{"train_examples": 26041, "hop_length": 320, "embed_dim": 256, "encoder_norm": "batchnorm", "text_encoder_inner_norm": false, "adamw_weight_decay_other_params": 0.05}
Rows from block 20 of the audio encoder of a small contrastive audio-text model, named by matrix and row number. Rows with one number belong to one channel. Each number is 500 + 50 x the weight over its row's rms, rounded and kept within 0 to 999. All counts start at 0. Numbers have three digits each. After the name is the row's rms in percent of the matrix's.
Before each channel's rows are labels from the 100 clips, of 14976, where the channel reaches its highest value: "responds to" is what is common among them. Only what is clearly more common there than usual is listed. The data: short pieces for a synthesised band: melody, chords, bass and drums. In brackets: how many of the 100.
# conv1: bottleneck pointwise conv (encoder.blocks.22.conv1.weight, 96x240x1x1), inputs 0-119
# conv2: growth 3x3 conv (encoder.blocks.22.conv2.weight, 24x96x3x3, transposed, each kernel summed), outputs 0-23

responds to: saw pad (50); key: C# major (32); key: C# minor (32)
conv1.95 100:555625447566527514480435438389444482464466509476459498558580504519536506504638499438512468487472438504575555505468500511527594542566511465484536451422541548484494435534548559424479542440445482443507482456468533511443484615445427486581469555441450507464401581467518578487512454525509462494522444438525480533537480564536572472600456494557516427470498481462480476
conv2.95 109:447473531450595495456502433512404544436451523483427564538527472429462490

responds to: bass line (99); bowed string-like (54); horn-like (51)
conv1.73 100:591532624484561434552433471502429539519473470460506436505430489511497375555533480407453445512455554487545482444564612537525453488556578327505506476489534500487479484540510428484519545538497563487486483390529506469509467579512467423425448479392444523473489522627443548557453587491476473485550497502469439544548457477517462509471394502470488528536497482440570549
conv2.73 106:496507482428496510484412611456442449464546506471435507470499410561432485

responds to: clarinet-like (37); square lead (29)
conv1.50 101:405542527490475472527559526587574568541506519492518525463404447578467474514541547575568508455478513465524547549537505435536446474426603372477493456421593457442466442453581471530567514465481579508469550525558445511558532439513457503504542445451466594562440558475476495622534440525447409522466584509485489561383453471559425538440483481438516481491498574415567502
conv2.50 119:439524442443497475510513446438539425425525518517526466414603462493434457

responds to: key: E minor (30); key: E major (29)
conv1.12 105:486506497486459447501463475634487526513544467491458469556583491444594538476440494447464475382558527388501470475472478529534476538463503533556479511511545437512477496517480526541519520485524496463478465502456447483451451496525517528562505530519425541491478518565463418414483469501498523494495424574479467414541568499447421496532483513472568503539554485477507500
conv2.12 056:543434459439456506598458466601450463445526491538455551501502522430432514

responds to: bowed string-like (40); tempo: 100 to 110 bpm (28)
conv1.16 096:600444475554463547587482554493468537422548541512484466529478480464507505464450508496504512587497485402409489567578514567434509417367539515513526424473443502538573533529503531567541496511465602440570504425516477472519487538521502534490534482539578516536540551468429440457593485564527521500488461550443398503415514470434560562528552515470562515491412485510452515
conv2.16 063:502550484561475464451474446499472394513531438600501530541551551416526446

responds to: bass line (97); tempo: 80 to 90 bpm (47); tempo: 90 to 100 bpm (25)
conv1.66 100:515559483438428447509432469452415476529492498495559496540457570524512459549445454500566613548485455576478576532504515511564419497434479501406507507509547414493499455460457539509485526536551568511479489440481551517549552496523471455494417526499448463558483532459543552483520475470461496460464468440544482565433529541466492511380478541493561478484533489456533540
conv2.66 102:523564512541452573456425515520480481540442457501472387564532567469573475

responds to: sine tone (34)
conv1.34 101:535477648468494494535464440535461479529704471572482471475448468487538533488460439484550539433479567534596561497483547492461551532518497440490569476442469420455522508497481498443514517512573439492471537503388488505490430428451484509422475460489568500418517449503430661501462482433589491553488443493521487410486530502444510479397508496463465426517495416531542475
conv2.34 074:541451431473441561550509546455528516449571447546577485483489595535576518

responds to: bass line (100); thin (high-pass) (68)
conv1.68 097:514542614618508552446462502474442571538523485502417481482565502542526537501594492513503463482481363464493470468435438451574432481437488450520416475482578530517538551490478419524460435446552434454507572560542512481460561491481474449560616464539485509467516510498535436516567457549459467456566510469460489527458488434436449476544551468494498462485460590555571546
conv2.68 061:481549426522504470484532560453469481569488523479373410559543491579518501

responds to: key: C major (36)
conv1.69 094:451566490532469501391572441602481504582578533548489500539426410512442499486486500595480476481513493476518556495398485472552482431362495488478500551478537493506515527513571534494432579450445549397515524601611518473495502497484449524556451480477506595540482433511455570514471536496506478497473544472546577514449426470506405381443495474500500499539471592434464476
conv2.69 096:487488453424447466576491503417486425478496573515524509436611460455452504

responds to: bass guitar-like (79); string section-like (31)
conv1.83 104:477408474486462498467401498599513428510495545512486433483471444506474500541427405526504463518461525541426468513505453474492535458470491467566546475568560478580453535429497521516509486482407475491509616453525514457509537520513486501438490491481491490556434469531425509562477462592500436448505429530476463596522521487457421519497478477501445576509501498423547508
conv2.83 081:525400442549536454565483590537562469534530525468560479454566493465559552

responds to: key: C major (44); key: C minor (29)
conv1.47 097:434547522497488515541442441478545530605485530440489476507486467492471586489534571489499490486455528461529498536407538487483530559407476616528586472492533487531500486413481552535444493510508481564484553585412550504493488410475501576537513548455350448538502526492576498475453466407531512556520444524441462474536541502499550530526524571487472456440555516489439567
conv2.47 074:515391492412555554460451585520469510549530509480470573505550423545471508

responds to: key: B major (28)
conv1.65 103:535572488449533506548445469433550489491463490480453480451471483564475534520511416365527458621527488479597519531603442584474441546452570519513607452483539462438483416492470548515558451501514540539496511318473587512494613546570491522526458590552501466490444487495459511496462499430511543463489509520526479624441516472473512479595515493529497524526479540420610452
conv2.65 092:512420429497599495505518360516457568513464554480492536467500496480450459

responds to: key: G# major (36); plucked string-like (27)
conv1.41 102:555540482399491505470568445507445448491468466485471483477545544472587524451489559563563560509535523497529512419503436564500495554513417491452663459468494460600467449521468496462523499552478508507498473488480496533546521533505523470511433534516436504583528447579495480484544496453508487432535444499463551465473508542482509458448593471410540477483527465479524501
conv2.41 102:516526445473492532439516469446519439497567388590461459451437565527550495

responds to: string section-like (28); tempo: 80 to 90 bpm (25)
conv1.71 092:454442489500418573505486522524551532585529475533496552479438574464524496448417451535523502485467549552428478485460477452530492481421610490479479444473487541531510516433563478513525460498435466505533517447520478509461447504508465442441434465486526492553520578490449499606562575554462430490462536507473546504448465525448471477501466575505478582535499506461542481
conv2.71 100:452455510562567555508577477463481487512431494511541513462529636443570500

responds to: key: C major (40); key: C# minor (25)
conv1.5 100:435444455429566463573512533474536538467489461454493494491489494448417596490461454472463507505433509560479485452559473502390503567523561427504548513513461480465514562557506493451539502475503452566528488342463540472536433447486530490463453415600419514557492553472465601479482447531458410574516454479505483523517520556530549551523497539493498500520533471517474553
conv2.5 082:549510470563451557485512486460585549594544452435516563496421570477487458

responds to: bass guitar-like (73); tempo: 90 to 100 bpm (29)
conv1.88 093:431501618460519564497473483459470496485483468489507541554516579488453419516474519478444511441494573578503538471502492495547482431505420573517462405555494481485420525576482482471462454523475554495521483498454482528495482501450498479549524400478503506464511445486512428506539525585524469520435524492492486436481515484470547481509486452544582510481566490561537568
conv2.88 140:489468476504512423519464466481446493477473482476493418450569335511450503

responds to: plucked string-like (52); melody instrument: plucked string-like (48); electric piano-like (34); melody instrument: electric piano-like (30)
conv1.57 103:507555637531496467461501442409465518420473504522515581485558511491488477459478513410576516368463451597474471494490534497523506525494501490462465569494508517509468480446431468461531422501543421468543491534498486462428561502443492505462475484437536448485426447517466504504456628515404417520543500450501469491502444494494534552404526483458532548646404491473485565
conv2.57 111:549551436573500487544490537463442421545515506525437414500407470545501572

responds to: bass guitar-like (49); horn-like (47)
conv1.49 096:548520559522460538434560559526484492552500478480558558467515487437547501480430450448527531511416476521485519457452436501518470518433528488494488507533574535488457450487478519502486555501507520524439484609636580473519495556441500508482506462478517532417529486408493462445570490556384475497516511459503486588521468595492413543488570459513485676481469462515562510
conv2.49 105:513474553505553550449526473520435512537456564472484386500531535381519565

responds to: plucked string-like (64); melody instrument: plucked string-like (57); electric piano-like (26)
conv1.51 103:495430561612470484503476510412448573446463460471447535481455480499454516495525561498480613454449632461602469481523583481523475471453505527452498393435453487465488509500636457493484431520492547509551479526516505432532506489531462439457506472505477430442478448484436511503478725526559415520534562479453471494488517470534542499477571404508486522707464489535457466
conv2.51 089:496526488518495434508514639479460456520582474512430517501401517562511560

responds to: electric piano-like (29)
conv1.58 106:435540533549514485461512468524456484427513534499523475518517499476454458457454501497422505498553552551507556496458588497497439489539467573524469517489429488534453502503511535482483502495472494564547496404545505545505554501553444500461494494510451435530516505552511608470547673499491502487523529524574538411554460543550569618432565483566524461661501550544436503
conv2.58 110:484557476528470501581496609439504457498582531519482509483355493488480491

responds to: key: C# major (37); key: C# minor (31)
conv1.46 100:478589423487492456509490451566498437534484555494487506499558497482582399550537517525490527424557408534513465537496419416456550498437508485495422510509442472487469505457512507553462514471442498567469415619506429453461522646436461463483531563453573483512520429523446441482489493467475463474467489471490486453530539481490557434530469499524416534398479374496443538
conv2.46 078:624503499534471512415404410488423466528451529510549468485480466524475517

responds to: key: G minor (42); key: G major (33)
conv1.8 105:418493440470524470440638494546520481410401544467518472457530479456441405511514483645445438431468450507417481516504538507594441526659541481512445553488534446535514455533520485501460408475466518508572550480545434531527537589466548499417507457466476509518494514464499462509513493490488529449539467515501511527550407482503496492385499537500466498504478488495479539
conv2.8 137:402544483484576489432520499480450563501488425474466480390499455482483586

responds to: key: G# major (30); key: G# minor (27)
conv1.7 095:430445448541445507392491531387452453434444469484495463476429481507505608446456525618481575515466455603466481449523564460457415511621472465514446562535468552493478437469480517517465453441471515403612427539451523509491528496558563419539483556473490563488524465470463380532465471481497481429493419549481537516529490417442512563468524522599507486496521584508472469
conv2.7 107:383523527455536457450496465472441545459458529435542481415462430496449446

responds to: bass guitar-like (47); tempo: 130 to 140 bpm (26)
conv1.17 094:534441448451430475456471520574529462523451468483625507501549449503495542473476431508498546594553528511552509478491471489464485513578407505507474535492570517481485490458421515528526471499440451402465524553609445514470481500499561445451475516494532500527412501467504499466466477458526458483521497490630496488469519620475464501456494467551503448463436509455516530
conv2.17 125:532464533490447470538483537537483521566457492449504435476517364409418514

responds to: key: D# major (26)
conv1.37 103:390522519507417485537381428517477463576527509592452488455493476478623425508434518505448531576531416547546466588515519472514524431565505562452509536500400530535443488505453483602420476519579556463481506606479486503552510494497462550446465603508430455565476479481467452409484522452492496588548588490527487469534522474511551502446534499465426502482514509531527526
conv2.37 102:502486511518403458511424552542420516479473530453525482586510390521424520

responds to: key: G# major (56); key: G# minor (36)
conv1.9 103:471449507489454463514584486540430419448505507442428527479531532428464587481492541505433503500430457470378451608557554516463504465555557486553602550490507478438444497540496450568452441554496495490648530533478490433534476461514582515560527582533487476452477587554502530503492474450449455528526419461525470511494508496489598459412554490547475565479471548521504521
conv2.9 121:491432480463486507456540464480579477475580401569541550417483570453527476

responds to: bass guitar-like (68)
conv1.91 105:459492438447515491509456486488510455588444476507469471566604535506442497473511504615490472521474425388613446501436500461514518479453551471426438551520433538445569476483511552540484505464427526501441505448504418423531474493492439387527448571410510547478489504524500567498500477493519451550536472498504474462501517513491522512507480482498434468510441529510498614
conv2.91 118:496430474419491524398502524454445492496558492417538475439548430486416483

responds to: key: C# minor (25)
conv1.74 098:587515521474533493466380473499526491567451554478475417457496415559616490495567464618458482588497501467529468532519551465572580482440525400448502497534441468429512481503514587479519445485512436461480443551478501422424377573509449497530515504378505508422421462498450473530529485507441517544490511534461473671456534436482440436564439500438481522459500606465407545
conv2.74 090:541488479483530493428578458510434470479484644502584538481575543483510499

responds to: bass guitar-like (50)
conv1.77 100:449546506434497455472509440473477490570559506468469432484515486466518460441492455480541479478461477559435491587457495503508465457475483505482544556508526434494473489511522535502484581501460431444500522592464458535523522478423453525564502526433498508504416490531472534501474506583548480490455557473543471557458504538492515483531499467521472613451439540488526604
conv2.77 096:572509470539544443477461570525463458543445592516553460530541426415491555

responds to: thin (high-pass) (52)
conv1.36 094:509565493470507543475536495523571622424497553503449486476554540486483411511509468475482461491490549517552594552483518422453504403463566431494453523400490589497468474454506501582494523454454460600533526484472588355475428410434529541531453508524480580550440524448545556542545614489489481535404523447547500577472492495532445441401587500470445415552463562474491422
conv2.36 100:507541481435512560518443638424410460508462500482411494485473508512494528

responds to: key: C minor (51); key: C major (49)
conv1.53 100:449483524532489428487500498508455491531545518473463548485472482410453493450492465474457583583521534482446529528587400564421411524514493521506487447450546445559510471485490471441413482523558533506446544418539512545501568495483487506588441532536524452477548471518464555442443583417419544534434429533456462485402480547551522457495539469549558494459500429462536420
conv2.53 069:476441568466558520472556494508479575569562442464438416437531469519454561

responds to: sine tone (28)
conv1.15 098:481492503479472515516481511432454562538601461504475502440432532514548516491555550491501446571474491475514492449509564448423521409466495388524507456537451417411466512497539496500483528429518525535487581496427584461648488479534507563532545536476452590495415527507471480527396490519455496450442522480463547484453496477510440490549428478405487542504464588386498491
conv2.15 094:507525485424451424519490519452520482359528565490490478454517419469566466

responds to: string section-like (58); melody instrument: string section-like (40)
conv1.11 103:469546547497499565608456459499525511487483467499521503499622530394448421494488534473474578474553521520511539528444414466483566503536591503525539454481510498537410511511550448515540458566551546469543465510483577479477424431462459453580411458650535493435463477497512509401521575448528486502471470517491491593474479559471614491478734513499521553554504470518572491
conv2.11 123:578425519486578419537507543506589488557450450583470467513481506476550446

responds to: key: C major (51); key: C minor (36)
conv1.28 098:495537578512532542421458428476471470516503525522444451472547493614467475493437524434547456462505530494391506470407511552515450410329472522482492501512446451500454604514451548559485491530471480470455533505505434483482482426511547577545466478523492530519478470423496548488530489468460517481432578484516512491496546521505456523620465578517549521548445513497499477
conv2.28 077:527508428447455472509459564459507389473495579541437506467483447536400512

responds to: bass line (100); bass guitar-like (87); tempo: 90 to 100 bpm (28); tempo: 80 to 90 bpm (25)
conv1.43 099:549508533501481448609438449531504433536476559549485515570567500523482468535454563468465521410469499579498504539585456539560470490516566541548497474524544476393426499559498529534512446472486485520493506469490492524489463538499465558474512542474410465520671559498520584442429490509527460553542477481431504478561525454493567432493464606515511481513544579528569540
conv2.43 084:501529490478499462468426477407422416470518505498474468398500401508567478

responds to: key: B major (31)
conv1.10 097:503484484453391482480536488423528479504561488532517504434471501550529546584528505503569587547458462529536543472489647472549485557502446493359533503454499492510490465481457516436511465467431546451474492481448524502484492520525534394441500631429516427496408516496461455540512503431490475412503503487512500466578596412523421514496425522465491610518534474498479489
conv2.10 066:565461519453419464421575532467553414509488488537513450471441445520542576

responds to: horn-like (43)
conv1.84 104:511489468508480489588558457519497505515481465430479505433419490556479480544474375539479441453606449507554584488556385530498451530495607523498455545427490452434490483496531511561507598540485502479413526485511526438568543566449470468467548499456507464533478458435504570476504498473534508455430538504549426419448539528561522450505459507528489475496478530467546469
conv2.84 125:501461451409446523507464516476583466471551442467520419397536442472522444

responds to: key: F major (38); key: F minor (29)
conv1.24 100:557562501480518462460466534531491505577513487534538463516536490516537514466573531416435551420494508400561499446492453463496471504529562529476438454586511462428470531449576477453492533503515500518535518526467516491464431470566446478468456597526479544466483501421436536454495569501490432462420531439484501470411486542502500516547435508460466573642472404459505544
conv2.24 105:562540500496482507574541629466482435484557467516416472481437441457517546

responds to: key: A# major (58); key: A# minor (42)
conv1.20 101:467432496566460589423557583464439521488509547497544510420405477555473491548539537537542524518505447509582474564456445484554467559497489371514604527508517454473547507467502548500541496518499553451521531453546447503428457536419486520553483478468455580528457500513482532509485482559485556477408536494485450459495522554510549449506488421554432582440504470469531467
conv2.20 092:450498479408471568463519525484515451507479480523425371454527417488443466

responds to: tempo: 70 to 80 bpm (52); tempo: 80 to 90 bpm (43)
conv1.26 091:506509425526504520522486455483443563524512506452506491470461573505444467541446496509429497483510463441458562543555525470491450473484437467543493520532541465431514499480479524539532538536461485470506464563478536497597465544498440511488509483538560454464530549505534462415465509490554487482476453448545482610518531584416514503482534499501554534497535544462516462
conv2.26 122:499502528484504601462524458478519457520512489554488500566502638450613506

responds to: key: G# minor (41); key: G# major (40)
conv1.87 104:500480510522548505465480539463546450436465495440459591442561533439519595483535431525436513479443473528430474515501499547478549570558469468425526477509500448539536594519490634434493545465452464403600484559504475500509430498424529446525522456526493500539497408503492468478477495453595516448445563529536461488399525440518534477478517538520477507439457487557437526
conv2.87 119:505483444436466508499546439470556432500587384583467450467456483490491457

responds to: key: C major (28)
conv1.80 089:535555482438500503427577543403465559535541496430473491481470505496492470484485411547507505443484508528489515568382453528491523499545413466464543427488464557472518486440499503487436568458444438491553513585513587497464546456434505521514426555521505464444418433471515483572422529510540486453498482486524539522481479462505527523460578502510442503439532520566516569
conv2.80 094:441487530473587514484471455481489496463459545403563566404548546503417505

responds to: tempo: 100 to 110 bpm (30)
conv1.55 104:390535478564482515394625505429431500467598455388422557470475526503562517496480536435506484482519486550465487480444616506465439469551416567419514436541490491454516446458521520489527407460468481453494546488531486447484474504544511467520492510448580456455602497486450550488385498463402565448481530571518439425481547488546457550437451546509493517403496476473503467
conv2.55 072:517387465528494489499579449500591490471576417553543558493457512442512524

responds to: key: A# minor (54); key: A# major (44); horn-like (43)
conv1.45 100:481467471447539540606483548502489567476465540541462474541484471523393459477544480475548448498494482472500485471575526493459421566560569474499437588523441517491550458553484581503508588481459531497497498469447526505490477463529533497553476480506482495447459522617449448462430497527459433492475408563533528555492514437607566549444435498486431497413402536478557519
conv2.45 103:522517463526523498483454545452562475540586517572459417493445423428446428

responds to: marimba-like (57); saw pad (52)
conv1.64 099:551497523524523494480413493451537482580489452477443418526568480474502516499464505349576477437400487535531492404481589565499481449446502497523534537459410392536531544469538503477478498547496493497449469442388522481488584529629529526394568544559442506541532500564521528585557546545470600476530428464466469447523372505437451571465545511560492462476436593455439447
conv2.64 081:501482486473510498512494517472578444496597425530562433421465526504448387

responds to: tempo: 150 to 160 bpm (32); tempo: 140 to 150 bpm (31)
conv1.3 100:430402551589528477565464451527390481467500514534439543444541476476486515469477517424524421444464476456518478478571491478448497453492524545514514533476545535587471435531437542543579501500409562509441554465523479486479406507440488466476491473437500446498557509535420437458541480501531489444617477524468555533437494502461487424507596499396520556515618495523564515
conv2.3 114:426519433448481509457426493456415463508471487471471447451518367550508493

responds to: electric piano-like (49); melody instrument: electric piano-like (42)
conv1.52 102:454533574452493515524474541519576468484515425530497479623460485486477409369477459485452511553518502451518536453517459356446570491430540537451483554504450511464463470468419463460453475456657489481525471463462514392459417500396496433581544501502522504466549459471484443471457497494513469631440512424473520492508500464531606529393577482534438477520487560445472491
conv2.52 086:511407430555554466541485508474516477484551426545500400471475396498518553

responds to: saw pad (42); key: C# major (34); key: C# minor (29)
conv1.35 103:477518551462502546552520516346537520473522507474506542484437488461499587494494586464517503422420539540483485472560524457520559559453473508481407528439495571497579553508506493447417467467490738437450492513462483473510498429532477556575534451458486536507594449480498489478469503471499520492480478497490493438561489491466458589540510534561495496432549507528496440
conv2.35 097:509475530396499458461445519492422522442493561508508551462488370514428477

responds to: snare (61); drum pattern: shuffle (49)
conv1.39 099:505547488521374475486570493474541465446594520476587552594533484419480510394443529423542651542459504435417549439564501482442518556511508549420486525475455456442461533519498476438441504457499552529567546481525591434458463509438492472505487580435490477402495507472416552499517451417430522481481513489474466466480494482577559468461543527490500561511649435492542507
conv2.39 101:589621463502512508523520490455464443504575476555419443464429470487524534

responds to: tempo: 90 to 100 bpm (44); tempo: 100 to 110 bpm (33)
conv1.75 098:495423565500572499524479500491512510462501492517418505472508566467512563499498440452504476468506457502477447505475486535502487545486531480521564483514493481534511482512527496520578459499526555523492531491475509500494488484531458496523489469560469470446410525567498507497492543522482477538547430481512473485509473487470462528549536497468508563400462545486532466
conv2.75 121:481506476441463603455458515471469454533508472475498392498533548465627476

responds to: key: G# major (51); key: G# minor (42)
conv1.29 102:486495475474538499532604420458485492533424487440489558459440445491414433581451508494472498581573451511573529587550483532413537474453532492508685464500536459492501542478521513529525568564444534522426415493467523521542555547505520483514540464472473411453533465456500529486470493444464583443515502500580503478465504551521531479367469534512452498485497473529575479
conv2.29 094:510427420410456566477487536488453487479474444490414410442500441523462515

responds to: bass line (97); bass guitar-like (59); tempo: 70 to 80 bpm (32)
conv1.33 103:609483603542565494571506432439511554470406470503526514499524518590542492470518483504507495599482453481562417445550489461479479456572463470526486528491519528420519497552413488482556554552589602477529487479525597551524425546493542469581492529460505484417474537455555443519508608598471505523524501461552509597531512519493533547523465530547441536529498548396610511
conv2.33 071:501503426519517498504491525432382466502577578463494447517523395559462471

responds to: key: F# major (39); key: F# minor (29)
conv1.21 101:434510406497438442515617528550419450486521469483481430535522507398578534461471432540540487499542527461424500504537535530434641514487396500448522503404413478506553544492568478512477526495457495475496434433405461537465484494511459509611488471552562507556561473496472443439508445462456560547439496522504491505489547495437478473585540475472472542418491481522549564
conv2.21 104:528542491497476526466434514462539424494626424580488408450521529495503534

responds to: bass line (98); horn-like (48); bowed string-like (33)
conv1.82 101:453437494457510497563502509485487605540564468521402545532515521493548474492529470445482470506514521486575417563483518453450430484474484479530518517479599450511533581512516429428535522549454585499519551506432461617558500495498507460609479430563436472538531524525557416504554533547532562525500490396485420545587528514499516597486564488498428503470527550555472577
conv2.82 104:446497519423533545516524478449505423421571409564486516425450512476432488

responds to: key: G minor (40); key: G major (37)
conv1.72 103:529407451517461443442595534475550541514519453475547455521436532505459526511457566530478443485522467424392483488489492425521473431585421486501377472566483480457502511487461477538471448530499487494635537557482554448485490456497488518461540579460580492562516518501512449496473496456491392559505501557608509500565490455481474442559543498427501500568501552401492528
conv2.72 100:450522554410505444457471490530425491445501543458535588561549459504407462

responds to: key: D minor (32); key: D major (30)
conv1.32 104:385516474573495500482625527604627472437436468456474488637527470457442476450539513530529456489474514449414503543546511477502486479524584489529567480483560476503450494562500488474484547462476517543575474528503412488482536527568433494481548525465405496476426506500433476482439357430582527471394522568493472531456498456488521400550476497538514483418426491488551536
conv2.32 089:438509484464575558437480483498466446496445503492526474366550543490596528

responds to: key: A# major (36)
conv1.25 096:488484466516425483533490615441444460434413532485509491475473488486512564516503473474505553535546391511479495486459562486514422439634472488478416527571500490511512488444504490424442470493497487539631435433507481536502541609524470461569452575437468484433458504537513416516532537434502475379503541540555452461536498421482534576521427532569474526544467453539448561
conv2.25 089:426542536402543497474455489468435536559467556418493557475399523511537498

responds to: key: D major (32); key: D minor (30)
conv1.54 108:491450521457499530526471543528505530721471521511389442488498539520412469542442572497508450466567479491467533471517425498544461513500518544527432503515547529487529365553447468540414489477463508436404485530517464463474539512515564569512527476562471490595482523484509452475602554507492487492434446496527469498432456608513487529515657494454425538510474490494520430
conv2.54 086:490392545447434544538497531457386447493458494516517521535557512460515587

responds to: tempo: 70 to 80 bpm (30)
conv1.0 098:502482487558447456605508501515527521617570497465542528444515470445488546439567484498589457530415449413466498480469523544539550540457486528452482519534467466510419505550528493502474460465519470522443440482445570460484478507455469511526477520414489567538467550466488448493414496465500486496472506575479450473478562464589474479475479484479468536561427491504506490
conv2.0 119:538466490584508491498526430495571438524576417593524458462450438497502443

responds to: key: G minor (38); key: G major (32)
conv1.76 108:491436469578498488519558489569516527461533570567529573517522520504482491555425548463494496451503456513439459548505501547504491482510507516549520453476465538512457498506527560442452466475474520529527459560487480453530547581520520510559549428474462549430486573465519485539445504530417475465502484518459481514546475560448522537484450448471492504483446488503524486
conv2.76 092:527483428413532476530461505519385550476542465458459496425480411491508571

responds to: piano-like (66)
conv1.85 105:460501517528555564526530453530587465507457482487492397545423501493511421490472501572530571498543442543483502424488446547502556495491491498537560536438385476528452528482455492516469566517549545431543544534495525515518466489499507475459454501578510513534580467507517513480505498497541489500420423402500483499559489413428493483447564486470586463492455565446470467
conv2.85 105:492415464498487452511513499516479458457550406601566492382491483455496455

responds to: key: C major (49); key: C minor (37)
conv1.42 100:410531512444496492498640560425517467534517548537479493559585483456464505493463465478591467420459456538457496405560511500524522535544484413487458519439417443479587500501525459467511464535500487450477531467412476459475520481546515555536465470513507527499534468501489466432502468519479576506466500449471538482536547470547451543508461542495554489444473478570479468
conv2.42 090:461568460473607501503464474454432477471492521529492460425482408476477607

responds to: bass line (98); bass guitar-like (61); key: A major (26)
conv1.86 098:507480515475424486557436529521452474472502483517488514514541462558529585478494456522539552514517466539562469556502474439430506546534611506563442461458468451427518472506478600497612484513489504465496473459526427492509456512532542478540516516522537507451499439480538434455520480567506503481508554544466474465415562503463444525576474461550518547442459571435521589
conv2.86 101:444414540427523526527550495475558479460552454521528549429457583426437481

responds to: key: A# minor (50); key: A# major (49)
conv1.60 106:518527515455449443548566555511568431405470508458518472464464432479476497450460458549425528490575417497450521496564484456446545588578471445545392447499417436514540423499417405495475443491541519455528562495480521425460354559545519498445503588441513464468566579526472468432431456541512468588529483573490471429471446454484529455501384640471429514397474410480466527
conv2.60 096:425530514455508419488530409495571518538422503460542543498492542458522615

responds to: key: A minor (32); key: A major (27)
conv1.79 100:465551519431455530472500560534507514528498527466449513496511582461412526449472456534558499522480589442557597443535554520494375411429457515483457518440518541444503521475485449514477519516525492553453457425442601480510451426471513554522426484573634555545422478548521464510421542526413464569457543527524548470529493471616535431588496491439485453553535498571599491
conv2.79 090:551534479416462478580472652462500447484519565485477489484471493532458449

responds to: tempo: 70 to 80 bpm (38); bowed string-like (33)
conv1.92 098:428546540468471565541492514452495475435533468540518551508456554469464496563610427499487472438516453539527477478433483561493520501426520428498452568462460449508498519554489480485529542472515448503506377443422527424480509593475502501518516497489507503508418500576570489471423503555554510482448514487492510489522523448493556485504443513476491552571420514463510474
conv2.92 139:517455461564510435513447427466512428477506477598508456493520373511457457

responds to: horn-like (44)
conv1.93 105:465525527491479451488510534521539414580579461484457449488490488472525462466482443515471542551489474464408525537555475514499472527567461414516471386497544478484534514424507522534464420512533519568554469504558505587515475516508448615456508497501471553502580455469431507515477501524539548488475533508485584430567487503541493507478442489527532471529525485572407447
conv2.93 095:475386555533456509567456515458538425487549470524592522511434516476435455

responds to: tempo: 110 to 120 bpm (40); tempo: 120 to 130 bpm (33)
conv1.89 111:486441464495566484402466548372558463548474479451440422456435491473459536508548532531583448539458493499500567416520533487458513488504476537445477505625450463467491491446508516512542489485452468480445500424494488505467441478398496468456498497464543565500425510460535512467447498477498498500507567473557532502539482507454535524458490482504457617509506464486491539
conv2.89 112:494488533465459508486499501533553537524517491464530548434480308444507516

responds to: key: G major (45); key: G minor (28)
conv1.59 100:580509531490506522513559506524446524453496457557505578623524462493540509458445602461515488455494521493456514505484478480591542511549504550438455464534393580543493482506464401483549461464562742519421461484531536469541522430418491517534503574475472474489444421479518518569548518423411509482581542472492533449524462468482446472493557449373520507579607440492580438
conv2.59 121:514537470410499438479447531498384531475477551488480563490449398513431474

responds to: muffled (low-pass) (32); tempo: 70 to 80 bpm (27)
conv1.94 096:522481577551543536461445517458421447425421496480540533553524486484414575503567542361495474458444508451503573460486555552495481487443437474646522428497496480449446526507488472497495641463479409395600462514527537396429503428549501525567563440513505499556436454501466465494469550526450480540455577532518465543497521449507467491477539427485501545395547527463512438
conv2.94 084:513558510488449446578482500476558490548527493497448423459526355473434510

responds to: key: G minor (31)
conv1.38 100:528477424486514468440542426456525480507496516500605506598503481477546404474543501488547467497514458510356483551537534476490492533562424489505575536533606550521480575472485480577508472491496477517476525355485490594491568479482513492460528483577604482576475423514477474496553476496470434497498471441531554468537532425450484485551441548435544610488430546443436478
conv2.38 077:470533493477465445466371532478532497434446542462431511512504403468424533